config = dict(
    model='contrastive image-text model',
    color_jitter=0.2,
    encoder_activation='leaky_relu',
    text_encoder_layers=12,
    text_encoder_drop_path=0.15,
    nesterov=True,
    adamw_lr_other_params=0.0011,
)
Rows from block 9 of the text encoder of a small contrastive image-text model, named by matrix and row number. Rows with one number belong to one neuron. Each number is 200 + 40 x the weight over its row's rms, rounded and kept within 0 to 999. All counts start at 0.
After each neuron's rows are labels from the 100 texts, of 14976, where the neuron reaches its highest value: "fires on" is the input token at the peak. Only what is clearly more common there than usual is listed. The data: rendered rooms with furniture.
# fc1: MLP up (text_encoder.blocks.9.mlp.fc1.weight, 384x128), inputs 64-127
# fc2: MLP down (text_encoder.blocks.9.mlp.fc2.weight, 128x384, transposed), outputs 64-127

fc1.243,219,143,182,235,220,221,80,213,181,225,239,228,231,210,252,203,196,152,208,128,169,270,221,218,177,204,213,208,240,145,138,211,195,194,181,205,175,190,234,216,129,272,182,208,190,155,145,246,208,177,164,190,232,228,235,206,239,201,246,211,158,97,236,240
fc2.243,104,173,174,276,202,185,184,225,176,224,212,210,171,210,200,246,199,206,263,205,146,285,184,201,242,169,194,214,162,159,150,285,196,263,204,206,143,203,242,166,133,201,189,223,189,183,131,224,173,212,141,165,231,216,290,238,231,210,183,148,266,178,166,240
fires on: "red"; "grey"; "dog"; "white"

fc1.139,194,117,158,265,144,155,267,191,197,158,137,250,201,209,172,216,254,260,255,173,259,202,132,242,212,189,219,188,169,234,233,293,119,237,222,265,201,183,227,213,237,197,183,210,180,188,212,204,208,152,237,156,194,203,184,224,165,207,183,158,170,118,272,225
fc2.139,212,252,226,186,210,175,266,222,150,192,147,194,161,244,144,218,291,214,204,147,178,196,160,231,138,167,199,171,190,253,178,192,141,251,259,247,218,184,217,189,233,181,290,192,213,207,252,127,221,228,162,242,155,142,183,209,166,105,118,201,171,236,143,226
fires on: "red"

fc1.325,208,253,155,206,179,248,116,167,213,230,226,230,206,169,213,150,162,169,168,201,267,241,222,151,229,229,223,217,237,162,218,262,326,176,155,213,167,254,224,159,268,245,229,231,189,201,157,201,153,211,217,155,280,247,190,167,287,168,217,206,249,192,238,97
fc2.325,230,177,238,160,191,232,214,243,182,140,239,194,204,162,200,180,183,199,190,211,185,236,107,225,248,199,205,144,189,213,207,169,219,233,189,203,192,214,175,188,201,145,125,187,233,235,239,201,198,196,255,217,165,256,247,192,205,191,215,239,266,231,171,207
fires on: "and"; "dog"

fc1.209,204,189,243,215,254,183,222,218,225,172,150,200,183,149,170,202,236,155,244,161,260,193,248,230,153,212,189,200,260,152,240,207,254,221,227,135,135,145,139,187,175,216,162,244,187,148,211,223,213,164,211,70,232,223,222,167,169,186,161,190,206,165,286,246
fc2.209,272,194,161,237,205,245,146,164,117,203,156,262,210,198,232,196,228,177,168,165,175,214,164,183,192,188,223,221,150,178,138,195,167,225,188,215,202,183,253,231,202,207,198,174,194,203,196,291,258,151,299,180,155,244,166,210,186,173,293,118,175,234,164,296
fires on: "red"

fc1.40,294,195,143,139,226,201,243,223,210,126,203,181,131,208,241,278,237,193,206,176,315,236,213,154,195,263,239,143,224,209,254,206,132,181,201,126,211,191,194,210,243,236,174,148,246,175,179,190,223,165,208,163,274,158,202,235,243,166,150,225,239,143,274,153
fc2.40,206,154,189,210,205,176,154,207,202,212,236,199,251,276,163,229,221,232,167,228,179,240,196,191,171,239,159,233,170,138,157,208,142,211,172,268,176,203,268,214,206,241,241,248,217,175,228,221,241,251,226,183,212,128,170,232,225,267,301,261,151,119,181,279
fires on: "<end>"

fc1.26,235,253,225,181,250,171,200,170,211,212,163,194,167,245,165,130,223,199,217,226,278,114,247,240,147,255,176,233,222,164,253,191,155,160,158,193,116,250,215,141,186,163,212,184,204,278,191,186,254,235,207,149,209,165,172,200,156,195,177,187,172,114,325,268
fc2.26,262,168,183,167,238,273,185,208,165,276,155,206,224,257,198,220,232,191,155,203,171,187,228,152,167,195,213,143,138,163,210,244,173,180,222,221,175,201,208,233,201,211,176,234,227,172,270,191,203,196,234,161,198,180,225,200,151,182,205,243,91,259,169,228
fires on: "red"; "ladder"; "<end>"

fc1.64,268,215,205,228,184,180,228,180,170,205,187,135,228,184,218,171,214,240,144,194,249,144,247,230,191,160,180,150,249,224,162,152,214,187,131,131,62,222,231,228,197,241,157,177,182,225,258,212,120,190,195,195,148,280,166,190,123,264,227,200,275,209,248,141
fc2.64,200,173,149,223,230,188,182,147,178,211,214,226,217,215,225,275,209,113,229,146,209,195,273,220,223,147,262,208,216,195,154,239,173,126,157,180,205,189,253,253,183,141,275,238,167,175,252,206,238,213,222,164,275,181,163,202,219,193,277,163,212,120,164,196
fires on: "walls"; "<end>"

fc1.146,176,184,170,217,155,115,175,227,184,147,220,249,234,217,181,216,145,208,125,222,183,246,252,251,182,137,246,155,301,225,212,220,190,194,255,159,169,164,202,207,129,225,202,170,181,272,155,237,188,170,186,251,268,179,213,165,153,210,175,203,248,137,215,333
fc2.146,160,210,201,130,194,182,190,200,256,217,272,143,224,197,230,240,165,225,193,195,210,148,157,172,226,274,156,194,158,148,178,182,218,241,270,207,223,185,160,178,255,161,203,136,113,281,160,210,220,231,198,230,197,192,219,185,172,263,198,247,250,210,214,195
fires on: "walls"; "<end>"

fc1.317,221,141,149,258,190,138,282,201,153,142,121,249,269,258,196,218,273,260,170,177,270,186,161,194,181,189,190,198,193,206,210,232,149,184,219,282,244,149,245,220,179,186,196,202,233,198,224,124,233,120,245,209,195,224,184,250,183,180,163,215,160,142,250,293
fc2.317,191,167,240,199,169,153,245,201,192,199,196,226,226,183,156,210,286,304,196,163,154,201,177,207,192,207,185,194,144,185,243,158,208,215,217,242,225,187,211,241,218,185,279,236,192,141,252,159,110,280,202,198,113,183,182,255,189,139,208,167,116,222,171,200
fires on: "red"

fc1.233,142,138,209,179,190,226,200,193,227,223,194,171,254,195,145,191,219,194,176,186,228,191,230,139,221,102,223,203,268,131,245,190,170,239,187,166,192,215,213,272,141,177,281,225,232,199,187,135,194,180,222,153,222,206,207,224,214,267,270,130,113,260,272,252
fc2.233,206,298,221,234,172,204,232,165,247,183,188,226,236,164,186,201,240,234,252,202,148,165,193,262,115,215,196,208,251,207,236,170,248,184,209,186,156,211,202,158,243,219,197,171,195,250,228,238,233,206,248,228,216,123,207,223,185,181,131,136,254,156,129,136
fires on: "and"; "chair"; "dog"